{
  "model": "audio-text matching model",
  "dataset": "struck, bounced, scraped and rolled objects made by modal synthesis",
  "train_examples": 78125,
  "time_shift_ms": 100,
  "input": "waveform_16khz",
  "encoder_arch": "transformer",
  "encoder_norm": "rmsnorm",
  "encoder_norm_position": "pre",
  "encoder_activation": "gelu",
  "encoder_mlp_ratio": 2,
  "encoder_head_dim": 64,
  "encoder_fused_qkv": true,
  "encoder_bias": "all",
  "encoder_qk_norm": true,
  "encoder_parallel_block": false,
  "encoder_inner_norm": false,
  "encoder_moe": "expert_choice",
  "encoder_num_experts": 32,
  "encoder_moe_every": 2,
  "encoder_expert_mlp_ratio": 0.5,
  "encoder_experts_per_token": 2,
  "encoder_shared_expert": false,
  "encoder_wave_strides": [5, 2, 2, 2, 2, 2],
  "encoder_subsampling": 2,
  "encoder_layers": 14,
  "encoder_width": 160,
  "encoder_positions": "relative_bias",
  "fusion": "prefix",
  "tokenizer": "word",
  "vocab_size": 50,
  "fusion_encoder_width": 256,
  "fusion_encoder_layers": 6,
  "fusion_encoder_norm": "rmsnorm",
  "fusion_encoder_norm_position": "pre",
  "fusion_encoder_activation": "swiglu",
  "fusion_encoder_mlp_ratio": 3,
  "fusion_encoder_head_dim": 32,
  "fusion_encoder_fused_qkv": true,
  "fusion_encoder_bias": "all",
  "fusion_encoder_qk_norm": true,
  "fusion_encoder_parallel_block": false,
  "fusion_encoder_inner_norm": false,
  "fusion_encoder_moe": "soft",
  "fusion_encoder_num_experts": 32,
  "fusion_encoder_moe_every": 2,
  "fusion_encoder_expert_mlp_ratio": 0.25,
  "fusion_encoder_slots_per_expert": 2,
  "fusion_encoder_shared_expert": false,
  "fusion_encoder_positions": "learned",
  "fusion_encoder_connector": "linear",
  "residual_init": "none",
  "optimizer": "adamw",
  "lr": 0.0016,
  "beta1": 0.9,
  "beta2": 0.999,
  "eps": 1e-06,
  "grad_clip": 1.0,
  "steps": 13800,
  "batch_size": 128,
  "epochs": 22.6,
  "lr_schedule": "wsd",
  "decay_fraction": 0.2,
  "final_lr_fraction": 0.05,
  "warmup_steps": 690,
  "weight_decay": 0.4
}
Rows from expert 2 of block 3 of the audio encoder, named by matrix and row number. Rows with one number belong to one neuron. Each number is 128 + 32 x the weight over its row's rms, rounded and kept within 0 to 255. All counts start at 0. Numbers have three digits each. After the name is the row's rms in percent of the matrix's.
# up: expert up (encoder.blocks.3.mlp.up, 32x80x160), inputs 0-159
# down: expert down (encoder.blocks.3.mlp.down, 32x160x80, transposed), outputs 0-159
up.19 050:168152166160098149151139141087137137146134108168137145102172141132150155119128125142145155127086108135127153109154108128067156108143097055142070116090165116154171156115160128221116124099100101183160145156169144104225157157112140132151160108135121126090145126152086124091106102156117174102143111116162117118154139138111093117181121086104164104115079103175109106231173105102144116136137105173095156051143171169118079141155096060128123152103119106127095103155119136156123188042056154
up.20 112:143132159147099143147117127102135146141132103155132155112141143130148142100116129132108133124045092146115151086145107115084153116134099032093051119102142116179146152107161143200114129121104112168141140160174120108201131124108116135141146112137152133076133131165082118087135086131107150079130109113081111117147135144128072098160134069072161101137072107186111067206155094101116083127131114144101143051123172155123058145139097053116133138105159106111082100150128131131116169036047110
up.21 078:105127178078095088176092106128107117132108082180158108087115138128162104067139101104114131099113089093085181104127105121084145115123059132113108093069112067121108110143135091206150094136075121194130072162098135104181120121150101153125121089129134142133106080068129144109133134147144190091097097122093123081161170084133140099177093129104193092098112122124117091209136103078085093142117183156123116103114075181122116076128123087100140113087121100098067076115119134111107173111116141
up.22 068:110136111111131126075119136106176140126131086084104118169120139131102118132116146131085155156110124146115086141115128083143108137143178050131114128162145170197107113099103192101087173144144143088118138107192142137122140062085167094075116126202182192074186154151082147100151132133092078136134131168119108178113063147138066118085129063146097132135087138195139148087100128142096140117108203106130113092135173085179098159121135121156186120143167139086140136164137109173148112075085140
up.23 071:105132173090096106179098106133087114122119086187156113082114152126156101074143104095116132117121093091088183106130104137098147112132058143120115090073115060132110115151145086185165088150064119193130094166095137099156123124158104158113119091139135135149121058067146156121150129149152181091102095130096125077164179071138156101164107143108195092110127119102109097187133103073092096148122186140127117125114051186130119055127125097096146109082120098108069075129113132131124167133134126
up.24 090:157132154146106141145135138108139141154133129149123156116147137135145138095116129129114134126041093146113148094142107120091153115131098026099045120102137118177153151105160139192112128119106113163143138156171124102195128129106126139160142113138162128074148131162080117085133070129102151082145110115073120116143138148128069116160141065065158100135071106184112066201155097107118079124128102139106140053131172150127049141131103055113144134109155109111094106148124122130115161036042112
up.25 037:128140187100091101179119109122101086128114119151131121093135138129168130077123100110140135104126098093093178153150087152091159088131065140141117078063130072096126110128137064146156080110075089156148107166105111079162125129144110160160147079092147112128139064056130147114131121136132207096111084115093137078169184079097136124189128122113184082105101092117093125136124100080089100164127145195099127099129047156109113057148109101103099130082102090123090086102081124095109159118109124
up.26 092:157130155149103144149131139103136143153135120153128161113149139134149140101117128134115135127044092149119152091143107120086153115134098030102048120100140115177155153108161138198115126118106110167143142159175126104199127131108128138158144111143157126075146133165083116088134079127106151081144110112081121115143140149129071114161142069071160100139073107183112065205157096105123082123129108140103144054133175154125054144132099055112144137107153108115090103151126128134116166036045109
up.27 116:137131161146100143147115122104128146139129104162135149107135146129149141097115131124108131123044091143111152087147109116084155116130095034089053118100137112185140153108164143204118128128102112174137139162170115108201131126110108137137146113131153134081130126165086120085137086134109152077126111117077107116150137138127076093162128071068165101136076108179110068213157095100115080127130113141101136055115164162123060140138099055114131135104158106112080098146129133130117171039051106
up.28 087:144130152140110134137126127105148146148127120144122148124138135136138133089115132123109133123036095144105140087137114112096148121128104022093046120109132127182142147102156150189105136121111120159141130151170123107194130124100120133146137117132161139069139136164074118082133070134100148085135114119074114124140128150129065106157130060063155106129069111192118060202152100113112079119126102138111134051126179145129051146127109060121140128115162115103099111144129120127113158029040121
up.29 065:096121187071097090159087089116156120114109080150151119117106146140162098055127105102128119101116095103076159094124100112080146118123063121126103081067105090113103102141132100205127101138082127180125084157118138093210113125136095144113117085133149160116131094055117145103151120143137211099094091113102107095165151092128133088193110118104197090101098115154126074213130103095086090142111175178123113087105097153123108084128130085108140107095124106088093090128114125121108171096101154
up.30 075:139125148135113126131128121105154147148123121136120145130133133139135132085109137120107130120031096147102132089135115107101143124124112021088047121114127133188137144102151158181102139125118123151137126145178117107189130121097119130143134119131170145068139142165074113082134068134099143087135115122068109132137118154128064110153128060060149109129071112197122056196148101119113076113122101134114126053123185138129052151122113065127139123121166119100105115141131119121108152031042123
up.31 091:157130155151103146149128142101136144153135120153129164114148139133150141101116128133119136127044093151122151088144108120085154114134099029103049121099142115177157154110162138198114124117107110167141145159178126106201127134108129136157145113143157126076146135166083116088134080125106152083144112108083119116143140151128072111161145069072160101140075109183113063204160097106128083122129107140103145055131179155122058147133099056111144138108151108116092106152127129135116168036046108
up.32 106:095131163067137078098106081103213114079128122047129132185105142146154125085084118148170102118172147126099087129111102111120127116131144165170152084111117171046109075126066103107098119102156142081129112090138115105172120130119098116120126098104172170119185151027125143111165140143135203163107103101166102157145095114099152091192145131157122113109101110154159139110094133172116136165127146229131135102096116057117146119158147138151107148163089130103183159128104123110125111128119175
up.33 054:094126185069098091151086092123166113110108076146146111119105150148155090052130105094138122100137099094073152105119093119086144117124072130139112075079108097111104097142130101194128101147076127170124091155112151084211117131135105145103113085144144160120147081043120151106157121146141208105088085120121115100166150084135145090189117122116192086100097112151121083202122103091089097147114190183126113088109088149129108069127137089109147104092122105091104089130111117128111171103104162
up.34 122:134132162146098143148114121106129145135130103161135149108134147129149141098115131125104130124044092143111153087147108114083155115131096036086054118100138113184137152109164145205118130127101112174138140163169113108201131122110107138133146113130152135080126125166086121088137087134110151076125109117075107115150136137128076091162128073070165102135075107182110068211155093098111081128131115143100137056115163161123062140140098054116127135103162105110078098146129133129118171041052107
up.35 113:110125153107097117175111122152047112131124109200161112070114153123149110089144115087100126122107093092103183116135110143110143115129072146100114102095112060156107131152158097165183095165064116189122099167090119109116120115168107161118121108130138122167107046096165152136144125140157143080107103145071126078153180075149162109132104154098179099120146122074099107163134103067094093138127172099124116149113039195139121052121117103094143110079133098120055072128121144127132157153151094
up.36 095:176132151152102145149141150097139135163139128143122169117163130137152145106117124146125141122055093156128150101144101124089152109137104031116048121101151116158175150108155131185115120102109107156149142155176135100192124134109148135180147108150156120073161137158083107088124074115103149086157107103089128116139140156126069136158154065078153095142069103180110069186153098108129086120132102148101155053151178145121052146134096060111149141107145108117098107152119124134107162039042114
up.37 147:131134166148097144143117117106131149130130109162136141109131150130146143096114133119104129125051096143105148091150109112082156116131099042084058116103135117184134153108165150208116133129102113175138140164170109106205135121109101137128148114121149141083125125166087121085137087140110154079123108124079100119154131134127079086164118074071166103131074105181108075215154094097109085130135108147098136053110163162125065142144097056121117136103164105108077096152128134135122174040053114
up.38 078:109116157094097111182107114141064107133110098190161109076113143127157098087145107081112126110124090089099187123127109144102139116124065150116123093084108054152106117159148086168181085165068114188117096167093131105131111123170112158121113099137133123163110053080164150136144131135160159083108100132083129071151186072145164120143105153103185100112142123081105107167130107070097094133113177110127105145118042188134126054112124110088144099079122097119064075118118141127120158151147106
up.39 176:099105134137119137122134092109143182091130141132146147131088147124139137105093142130106077138024109173109123051136130104113135138116132037077070122130097139187103140114142162155111144141141129140110143136202082127166105116108064121109131136108174146088128163190103107088164076125120125095124126124072070141132111151136085052137132084051132132147095118182134052158133108133121081112141080125110121074068194133137079185130118093129109129133164128115114128146151147130132138053067104
up.40 079:092123168066133081101088083102246126092115089073127123180101136159138097065113117122157107106145124115078094089101113097106127134128121120157120090108105163077106084123093126161074135119129155112127087114133151105220116134101102119102108101130150189090162144044088142093154118147121201141094109109161101147144096123119122081188126104133151110095084119196158084170108126151105121146111152205144124073104156081123117122132157109141135117143113134080166142136121108125113146085089194
up.41 086:096133186065121077118090077097220122093119092081137125167108148152158117059097112132153114105137122117081109103118102099099142120128109129149119080089117151073110088123095109160092121107129146121135094119139123098212125127112087126123127088105169182099159140034100143090156124152128220136094098100133099138162105110102128076205124108128161100098082109185152097169116115146097111162121155233127131071097125090110118115154141103143109134140104123083150132131109123109111146091091182
up.42 048:165146167161091152176143137094086120149134111198153142073165150115162150130135117120145156139094093119136179122159104154066161098146078086143081105081157083172162163134172099218155101121081090203151152169141133098193147167141136145155158099131122102126134087140126137115115113152139172083150105114140129092160172108109125127171119117099177098118109101123094125224178100081148106140139128144093145093143115197115090105146090069105123147086108091152071086147108150154133190085093121
up.43 074:102123170085097100179097097118105109120117086175169114090108148124166100072136101087119122115110084087085181098125102129092143112132063139117107081075105066136105113159140085191161085149074124187125087162093126096166112126163095155121116083123146138149109073061149155122149123145158183084105091118085122078159174077126157099167102144096190092104127114106114089195135098080094085145112174143128113121109066177120118066122123095093133108087116098105071078124109143124122163127129126
up.44 100:132126152138111135136121119105147151141125115148128148122129139136139133088111134121106128123035096146102140081138116107096146125127106025087052122111127126187133147103157155193106138129113122163135132151177116111197128121101109131134136120128162144072133138168077117083137074135103146084127117119075103126141124149129067094158127061062156110133074113192120058209152101114113080117127102135112129054116182149128056151126110063121133126116166116104097110146134125128115159032046116
up.45 104:156131154149102143147126136099138144150136111150128161115149137132149142102116127137114135124047091151119150088143106117087152115136101028102048120102144117173157151108158139195114127115107111164143140158177128106198128128107128134156146112143154129073145136165081113087132081126106148081141109109083118117142137150127070112158142066073158099139070106185112065199155095104120083122130110142102147052133177151123054148135098055113141138107154108112088103152127128134113166035044112
up.46 106:115125146114103122182112126152037113135121109201162117066118142117151110101146113096106129120117094095111190125133115150113142115127070154104122109093118053153113131155155088161190088162068113189122105168090124114105118122174111159126121110135128112173106050104170146142141133135160140082112108137079134073147189077149167120129110159104176103125152125062099117157136108068103099136126176095128115158120038197134128055118118110089142111082128099131057074119122146125127156162159091
up.47 097:118135164111089113168118117153038109140120110196154097070127163125147127093136121092106142113108096090102177141151108148111152111130077150086115105097128069152116136143163098153189099161067107180130102170090108108110137119167109163123138105117134116169098046098168154129129127143155145081111103146065127086165175073137162123137097150096178101120137119067094127149136102065094094152130167114107117142118031191132120051142110100101133120077135101133056070118110145118127159149149086
up.48 102:096132168061135077101101079103211114079126114050129129184105142150156119078087115144166103112168142122094089121110103108117128120131137162168147082106115168049110073127067100113097118103153146087131107093135119105174121129118094117123124096105173174118181148024122143108163138146133209158103102101155100153148097111100149086195138128154130111103098112157161128116096130169108131165126149230133134099095111061116143116157150133151109144161089130097178155130106121111121114126116177
up.49 115:110124154109097117175112122153046113131123110201159112069114153124149111089143116087098126121104092093103183118136110143110144115128072144098113103097112061159107132150159099166183095166064115189122100169091118109115120114167108161117122109130138122166106046100163151135143123140156141078108103145069126079153180076149160110131104152096179099121145121074098107163134103066094093137127169097122115148114041195140119052121116102094142110078135098118054071128121144127131158151151092
up.50 103:114123155108096118177115119146043112133119109203153112067118148128149109092141119086103130118112093093101186124136110146111143114129068146100116102093115057157112128151158095163185092163062111192123101170092123105112120116167115159118122105134135121165109046098164148136142123138154145081114101142074130077152184078144160123131107153099182100120146119072096110159132103064096095135125165100122113152120038198138121051118116107095143105076133099120057072127115139130127159156153097
up.51 099:097131171060133077103099079101214115081125112052129128183107142151156119074088114142164103111164139121092092118110102106115129119130134158166143081103114166052110074125070101120096118103151146090132104096136119103179120128117093118123124095105173176114179148024117143104163137145132212155102101100151099151150097111099144084198137126151133109102095112161161123124098128167105128164125149232132134094095113064115139116156149129150109143159091129094175152131106121112119117121113179
up.52 077:108125172082092092180096109132087114135106084188159109079117136127162106073140103103113132098116089092091187111130104128086144115121060138112112095073115061127110112147140088197162090140070116198128076165096134104165119121157105154127121089129132133142103072074140142116132136143149182088100096123091128077159178083133147109168096136105191092102119121109111097199135102071089094139118183143121114114118065189122119068125120093097140110082121100107061072112117137111106172122126131
up.53 098:171132152151101145149135146095138137159138119146126167116160132135152144105118124145121140122053092154126152095143103121088151111138103030111048120100150116162171151108155133188115121104109108159148141157178134102194125132110142133173147109149154123073155137160082108087125078118104149084151108103089124116139139155126069128158149065077154097140068104181110068190154097106127086121132105147101154052147178148121052147135096058112146142107147108116093105152122127134108165038042114
up.54 123:133131162145099142147114120106126145135128104164136146106132147129149141097115131121106130122043091142110152087148110116083156116129094037085055118099136112187136153109165144205119129129101112176136139163168111108201132124111104138134146113128153135083126123165087121086138088135110153077122111118074105115151137134127077089163125073068166102136078108178110069214157094099113080128131113142100134057112160164123062139139099055114126134103160106111078097145129134128118172041054104
up.55 062:121132113113125134083129143105167135142130091092108120162126143128107118135124144120084157155101112146121093139118126087138112135145173039130105123158139162220108116099111191108093169155138138096115141115193145136126131066089173103084116124212185187072184147160083152099152130130091079123142128171103114172115071143140058126087127056135102129137083137191134140095104123135097131114110208094125109088141168093183089154115129114146194117136169134090130129165138113179148118068077121
up.56 102:107120148097103108181107115137061107127123100190172113076110144115157102091143106085109123122110087085101186109125110141107137114131073151108117094092104058151103123164147087167181086163072120184119092162081118110123110122177102159122114099122140118172098059085170155140143129139167148080108102132076130072146184075139169109137100161097174099113149123071105105167134103073097091137120174101132111150113047187129127059114120109085135109084120098121060075118119152124131151154153100
up.57 039:091122167059107083146124096120108104115112095162164068096097173151147102081130112106139130117198122090082150166129120136105128130132101197163176077103111094098083086158114096148165101172094113161107078133101142114153127119162106158110114100137135145183129074045178183134143155155184169132091110150182117103163156060123214116163091183155157117096133132092128157142097126105085129163125190164117093129109052161126173066144155144116136106106100113117118107126110152147144150152153146
up.58 188:128125144141112135123132109097162161118125130128128147135124134128141142101097133137111118122039107164108124079140118102100143127119124031089056127119125141169129143100143162174097144114134124143133142142194098113193125120094094119130140126109158146062131165181074099077136081127099139095133116114085088139136108159120060088151128061068138118136072109207127064177142102126118085114132087150106133051104205130124067182134107074135105134127162120106109122141137130127108150035047127
down.19 046:148131144120158112123114142185217145161151135070089180171139116131105127117166119155141132125171180169175133096117143145133150141131119098175146191096123128085140126110124105099089140117146140092124124112149178164193101159099169148129134154180115096091194186124094122123139136085094150192117159129152125109132153144146095160171183100191132131154106177175160095143140173163156175140150137182153156109152242075143114169137166134088193140151092167117192158154143093121123137107101128
down.20 101:156152162147133146094147143125219130155157125096128132157157146143127143149144131140148151145157165148141089132141133137105152126159153124163137139140155176116152139123129150147095148094147119105147159125159151127255140147112160112131149127143119131118169213135119148128116122127131141175139138128168139158146092130120130156173146126158130138138115123179131147176134140158160165162147087225114156108146255096135139198156133139147138151147097149135187167159109136155153147108117168
down.21 056:138119148156116127134118166158109124161114153176102149067143138127142146178103129160204139130149148104147158181145113201059177116095056120116107143062143096061140168118173077163138110148109069172107133167128114116184120218115138193159155132118118073124115129091135111092116118104130190155099119132132166077151168132140141161185148131128167111149119140119095182166185113093171134124117123208119122121129121173120105110132098101098140134078109098203158111089133115087122170125114175
down.22 101:081136120125149143107150076045157140093132080104163130153097201125127136156093160129149138164132127146121087142135127136182115138184183144109134055183157174148100146147158153063137141153160164095126185119169081096131164152152109040099125096086144132162116169120163195151168114154166114127156112098146135170139095114103166118115153156113115149161146089122131171089136095183166117166075142152133119138114190103098153165151149139170054126181132142173180165127099166135178083136148100
down.23 061:152132153167118143141123169172064128147125185200076142051144111109134140158122110162161127137137137103140172149136119168060179112093044103121097172046136087059152155096152083185136107118106070198120118160093135128147117175095134195174157138142107094098121114097111104075112119107097189144122128119114149087151165135148108148173129107126167109127106147117101142173168133089136126129143124189124138115137076197111088095137094092100161144078129101158137105105141082105118169116101169
down.24 078:161155171147140141098148140121201132152165120100135124152163153143130145149145125140149153146155168142138090127142136135117153126173157124165135135145155172111157140127129150132104143086154123105150161124151153126255141144117167103131151124141116133125167217124126154130105118129137134176143141124168135156149089125113136157166140132155128143129120119167132142156131143169160165173152084232114166112149255099130139198163133140153137157157095150137194175163103142159156138112121173
down.25 029:134110154126156104148138166159083103147128208141103176090124155113133135159122110138175122126140135053133144155130146184122168121104062115118102135089118091063130155116169065066140104149108127132102100144056122135103092195120142207173131125133122060128105067063139128079131109094127149144135134102111156059154180115133143169158144137108168136125127151101112152072161125115156129133124134169146133129140000142099104039134117104071164132113109101184146129115141109098124119132125135
down.26 077:158155168148137145094148140125208132152161119097133125154159151141128144150145127139149153146158171146140088129141136135115152127167158125165138137144155176114154141126130151133100147091152124103149163123153151128255141144114163106130150125142117135123171214124125153130111122128137137180141141128169136157149088125116135158166143131160129144134118122172133147159133144166161166168150087229114160111147255097135141197158135141152137154156096152137192173160106141157156140110121171
down.27 107:157150164148131147096148144123219126156158127098125136156158148143127141147143133140147151146154160147139092132141130139098153127160148120162132137136150172117152141120131148160093148094143118108146157129161150124255139148110160115129149129141122130115163208140116149126113118127128144168138134129166139155147095129121126155177145123152133135135110122183133144186134137152157161163147085224116156104146255098134134197158134135145138151140099148134184160160109134156156149104112168
down.28 084:160152164144139137102147139127200134156167124099131129149164152145132145146146125142149152143152169145137098124142133139112152129172155120166132138141146165111157139125128147134105139089155118105148158124159155126255138147117171106126152130142119128121167222132125151129102115128134131175137141128166133150146096127119134155165142129152126142128119122169135136158132146167159165173152082231113167113147255099137135206168132137147142159153094148137194176168108138159156141111118171
down.29 057:150129148174113153134124167156104130154132171150101157069148131110153158202113107176202132140160150111158150180149119192081178108110071125130111149069151101047155171123163076088144097122123065141114155159112121125151113213117144181184164125139104065134128144086148117102117118090133165158122124112139167083150156134137150172165159144131153122154131132104093184093181121099190138140134114226108143138141114148105109121148088112098140153086107102216160117103127110100127153143127171
down.30 075:167149161153140151101152149120199134153161130099135127149167147141133144153141128141151153143155163147138094124141132137118147125163161123165132138148154168115163139127127148133106138086153122105146169126155153121255140146119168092137149125141117129125162221144128141132102115125138131168148137116169137157141090127116137159161142132152123140132121115165131138157130140167163160163153079229115162115146255100124139208163130140149130155154096146142191173165102143165152137113121168
down.31 080:159154169150138147091147140125212134151166118095132128157162155140127145151145126141147154149161171147142086128141137134119151131169158125165140141144156178114155141126129151130097148091154128102149163120150152131255141143115165105124151128144116135124168211124124152131111124126135136180139142127170135159149087124117135157165145131160127142138119125172139147157132144167162168171152087227116163111146255095133142196163138142152134156157096158136194171165107141162159135110121167
down.32 165:132110121147129149158130152162067153132121158111128169110127142104146135186102110156168122127166143138158158155131143154168135124105099153128141143112143079089137154144155077001155096153131136090107152146097118150016100174144123161162123129142114076155140091092153111140156149085137124140132133112140156073134170126139150156107170154140140139180152148071115172001155124111185128113124163120135126162113002114110134087123113138076118131113115119196120109109149128112122110170157105
down.33 056:148132144165115143145123173188078145160143186154083159055147120113151154179129097179177126142153157122153175162142125173084179114107065114133107168056137082046153161114152078071145093121128059150116135153107134141108110193108144200182164141154107073117142134083130111094122118091110154160115135128123161076147166137159126163151157129132152124149127150098102162074170139096172141140150117207110151143137079156125094112148089109092165157084116106186149115115145088102127154146123161
down.34 111:154151163148131147095148143123219127155153128101125134155154145143127142147142133139148150144151160147138091134141130140097154123156149120161132136136151173118151141120133149162093148095142114110147157133163149123255139149108156116136150125140122131114165212141117149125116117129128145169140134129165140155146094131120127156179145123153134135135111120182126146188136137154158159159143086225113153104147255100134135199152129135146139149141099143134183163153108134151152153103113171
down.35 093:137139163160114141123125155143076120142121160225098110063138126122132137132122129136140131139114125096114145145143112152050175115107064097107092145073131115109138149096151120255127130120096081222130111171110126112206141146096127166146155134122117134093101116123105124072105108145107186128123117133104144121159133123144106133177098102109172112106095127143099139255154122094105119135129116172119124096137121216124094108135100087134143137086141099133120107103132104112132176091092174
down.36 076:159156172149139148087144132120206136143167110093142122159161155137129147158145121141149153149168175145145075126141142128134146127175167137166149138155165191112156140132124153108104147089159135095152168111137152137247142138122163093124151120146109138135169208113134152138112133125145130188144145121173136165148079123110145159154144140168122149140128120161140154133127145174163173172154089224115164119148255093129152188162138149158128158167095163139195176164102149163158125121133165
down.37 142:155151159147133143102145145122223126157153135096118147157153141139127142145142134145150146144148153149141097132141125144094158119154142110162125138129147167112153141117134142168092144091138113109147154136167151120255135155106158118141151124143123121106162210147112147123118112126123149162141132126164140150145103135123120155184152117150135130136106121187124138196139136150159156159142092222116156100150255097129126198154126130139145150136100140137182158153107127146149154098104167
down.38 065:143135159172111151134127163152050122144119175224092119048136122107136140151120113142149127145123123088126157154142116160057176111098053101107093150066132098093141156097154102227138116122099074214123118170084125119168131159097128182166155131129109116101099102105114120070109116130107186127122120122100151105155145122146113138170102110110173114111104131121096149205164122086119115130137123174119124109140068216113092086131091090118146137080141091154114098097134097103129169108101167
down.39 183:192157135175143176102168173087202108162140153078116151176173088099107137164125131160139162155155095136158079136129131136120123095141148138180134135148166177109181145122114137153090149072127142085163154136141153107222158147114155101194139094159118123113130184164107132132104126130117156115184128080179171180116090167092115170159144119150128119129108111173114147158141121138153122133146120185136155101176255074081143173130128144145128145137103144134146139144088120166133132108118175
down.40 093:134118124145121137156120148182101156147141157099109174098138135125156148186124104171185124124167169148163171160138136170129152128119100138142132157089135079069143154135151076000145087138149088094109154138127132153059098196132143179155146145149111058140159144093149114133140133077130116167111141137148152065133173131152145162122179149145129140173148152093118168004161141115202154131136124174114146162122080104138119131144104135080147150106101122205155127119150113105124127167147129
down.41 109:134113127150126146151126156158097140141127157102125178110133146112150145200106114167196125127173151131163151166138136179141146119112098151136136139105145088069141164144164070005147093147132111088107160148110121140064097204142136169167135129139110055155139118087157117139146138080144128153124131115154165067137171127134158167126179158142138135181149142087106185015167121112205139123119141163125133156122054105111133107133106138076123139106098114220147119106140131105125121165152128
down.42 035:151132161136155122117116149199188138156141148110075173158135118111092124112168119148128128137167170153175137086115142141112162134115085085167139204077118120091139133095135106172082151122121140131123110132121175168208104147081159172137132150183115115073189148114077120099139141089078180184126158124138124113143153141147079156188168084191162121144090184180151084204146172139134162129151157158162147091155178111133103128129162119082203134135104155096161139151145080125125152087084133
down.43 061:150128157180109160133127169153072124149116176199096140053146125107142146184110116159181132141143134099145152173147115178063179108094055111115097149063145099071152169108166089179140110126105068190115140171094124117166122193104138184176159128133102090113115117096128111082113117108117187141127116113121165094157151127141129161174132123119169113138114130118088170167179116086158122125128121203114125120142087195106098097134086097107140139076125090193136101090132103100125167121111173
down.44 100:158150160146134142103148142126207132158163129099127133150162149145132145147145129142150151144151165148137099127142130141103153128165153119165128137138144163115155140123130147147101141090151113107145159129166155123255138150113167108128151132141121127117164219141120149127105114128132135169137138129167135150145097129123129152170143126150128138130114121175132136167135142160160162167149081229112163110145255099138133207166128135146142156145096144138189169166109137159156147107115171
down.45 092:159153165149134147091147140125215132152162120095132129157161150142127145152144128141148154147162170149142085129140135134115149127166159128165140139145158181114155140125127151134097147091152124102149163119152153130255142143115163105126149126145115134123169213129124150131112126127134137180139140126171138160147087128118135156165145131162125142138118122174136148162132144163162169167151087225114159111146255095133143196160137142151134155154096154136190170164108139161157140112122167
down.46 089:135134157158116137130125152149067122140119159224095109064133123119128132125123127130130129140115122095114156137138115147055169118102058098107095151068122102117134146095148116255126129128093088225127100169101129117186138137094124176140148138124117136091100101123099119071108116145101188123119120138098139115155141123146099126172093098111173110103093134140106130250153124090095117128133126151126120096132091218129094093129106087127149132086146102122108100106138100114131174093091166
down.47 080:135134160147127127129123152149076110142126165218092107067133128128130132116132132127133125135112122089109155138135117150056176117109065092111091149073121109104131140095149117255126125118092093219128094171109129111205132136094128172140150134119123130087100112123096126069107104142101174125120122142099138118154142124141098127170095094107169107097091129140108127255143127102091121139131108163132128093137129212132091102137109086130157135093137105115125115110128099110132175089087173
down.48 159:131109122150127150157128152161066150132121157114130168108127144105148137189101111157173121127166142134159156156133141159164136123106099154128140141112143080088137157145159075005156095153130131092106155148095117148022099178145124161162125128140112072157138092091157111140154147084140124140130131111141157072134170125137153157108169156139140138180153145071112175005157121110187128114122158125133125162114006116109135087123111138076117132111113116202122109107147131110122111170158109
down.49 096:137140163161114141121128154140082119142122159222099109066137128123131138130123130135138131142112125097112142145144112150049176115110067096108092143076130118112137149096151125255125132119097082220131112170114125110215141143095128164146155134121119136093100120125105126073105106148108184127124117133105143125159129123144106131179097101108171112104094125147101138255153122096102119137130114173119125095138131216125095111137101088137144138089141099129121109106131106114134178090091175
down.50 085:140140164164116144124130155143070118139124170225094110061134123117131136128126122136132125145110121092114145140141116148052177113107063096109091148073126114106137147092148121255129130115098083220130109169101127114203136139094126170154155132126118135093099114121105127070107107145104183125126120130098141123158130123144105128177093102107173113100096127139103132248151126095097118139139115170121127100140115218121092103136099089134149138089143098126118108108131099112134174095094169
down.51 153:132109123150127150156128153159069148133122158112130170108128145105148138191102111158176122127167143133159155157133141162163137122107100154130139141112144080086138158145159075005155094152130129091106156148096118146026098181145126161164126128140111070157138094091157112140153147083141124141130131111143159072134170125136154158109171157140140138180152144073111176006158121110191130115122155128132127161116010114108135089124110138075117133110111116205125110107146131110122112170157111
down.52 055:132119150155115126133116163155099123157110152191099140064138138127138142168103131152191138131139141098136159178143112194052179116093050114107102142059139096072134166113173084191137115151102068188109122171123110115190125203108131195154153133113122085118106120093130114083115117114124196148097117137121161081155165131142135154188136125119173109140114139120094175189181112089154128123113125198120115114128113186121100101129099095105139130077120098189148106085134111086123175118108174
down.53 081:158155167149137148087144135123212135147165113093138124159161152139127145155144124141149153148167173148146076129140140130126146128171165134165148140151165189113155139129124153117101148090156131097151166111143153136255142140119161097124150122146111137131170210119130151136114132125140133187142144123174137164147081126114142158158146136168123146142124123166140153143129145169163172169153089224115161116147255092131150192161139147155130155162096161137194173162106144162158131118129165
down.54 115:157149163149131147097148144121218125156156129100124136155157147142127142146142134140148150146151156147137093133141128140094154125157146118161130136135149170118152141120132148167093148094141116111146156132163149122255140149108159117132148127139123129113161207143115150125113116128127146165139133129165139154146095130121125155179145122150134133134109120184130144191135134151157159162145085222115155102146255100134133197155131134145139150137100146134182159159108132154155151101111168
down.55 099:076138123120146135103147073044163133097132072103160121155096202128125134150096163122146142164126126137115083139135123134174115139186184138106127051184154179150096143144156158071132145152158162094127178119166081092145170147148111040093125097080144136158106169116158199146162108161162113125148110104143135174140091112104162117118144151106115146152141086128131168096133093183160116167069138154130115132117203102104148164150150134176056124180134141168181165123099164132179087129143108
down.56 082:133130158168107147127125159143063125145110156228106116057137132115134139150108128136153135142122123093121147160146110160055171114097058105101096141074135106112136159102160112255134127134093080220122118174100118111187140160103127174148152132118112124105094103117115117076108118137116192124120112127107154112158137120143117140173102112110174111118102127132095156235165113084119114123123124165118111103133085219118099093128096089124132132078139091153110094091135113105130175101100169
down.57 063:123109126125128117173117149207049141137132178156083154071116115121133120129139101136144102126129142113144208132116129158104154132096054109119108166057097048083121136111146070095146095156114097158101093146095132150047090160111122219137129156147125085108142086090111106092145129091096145136101136157096134052131200125168105126130141109119150118140120167090122126088148142094130126118134152120139126131113007158153086073118114097069177127090130108142117104109166081099117145135114122
down.58 189:175153138171154168108153157097208116157148135081122164170165111125122150167130134166159156148156129148163086126138140148137131110149159133178138135152163172097171147123125131128090140077146142087159161132155151124214144163116158097172149106144122110114146200154112137138114123120123149147166141088184153162125099161094120163161164123157121137145112119180129142149147132163174147144151097211139163108164255080090143191149136152137128154155087158147178161153097130154138126108120169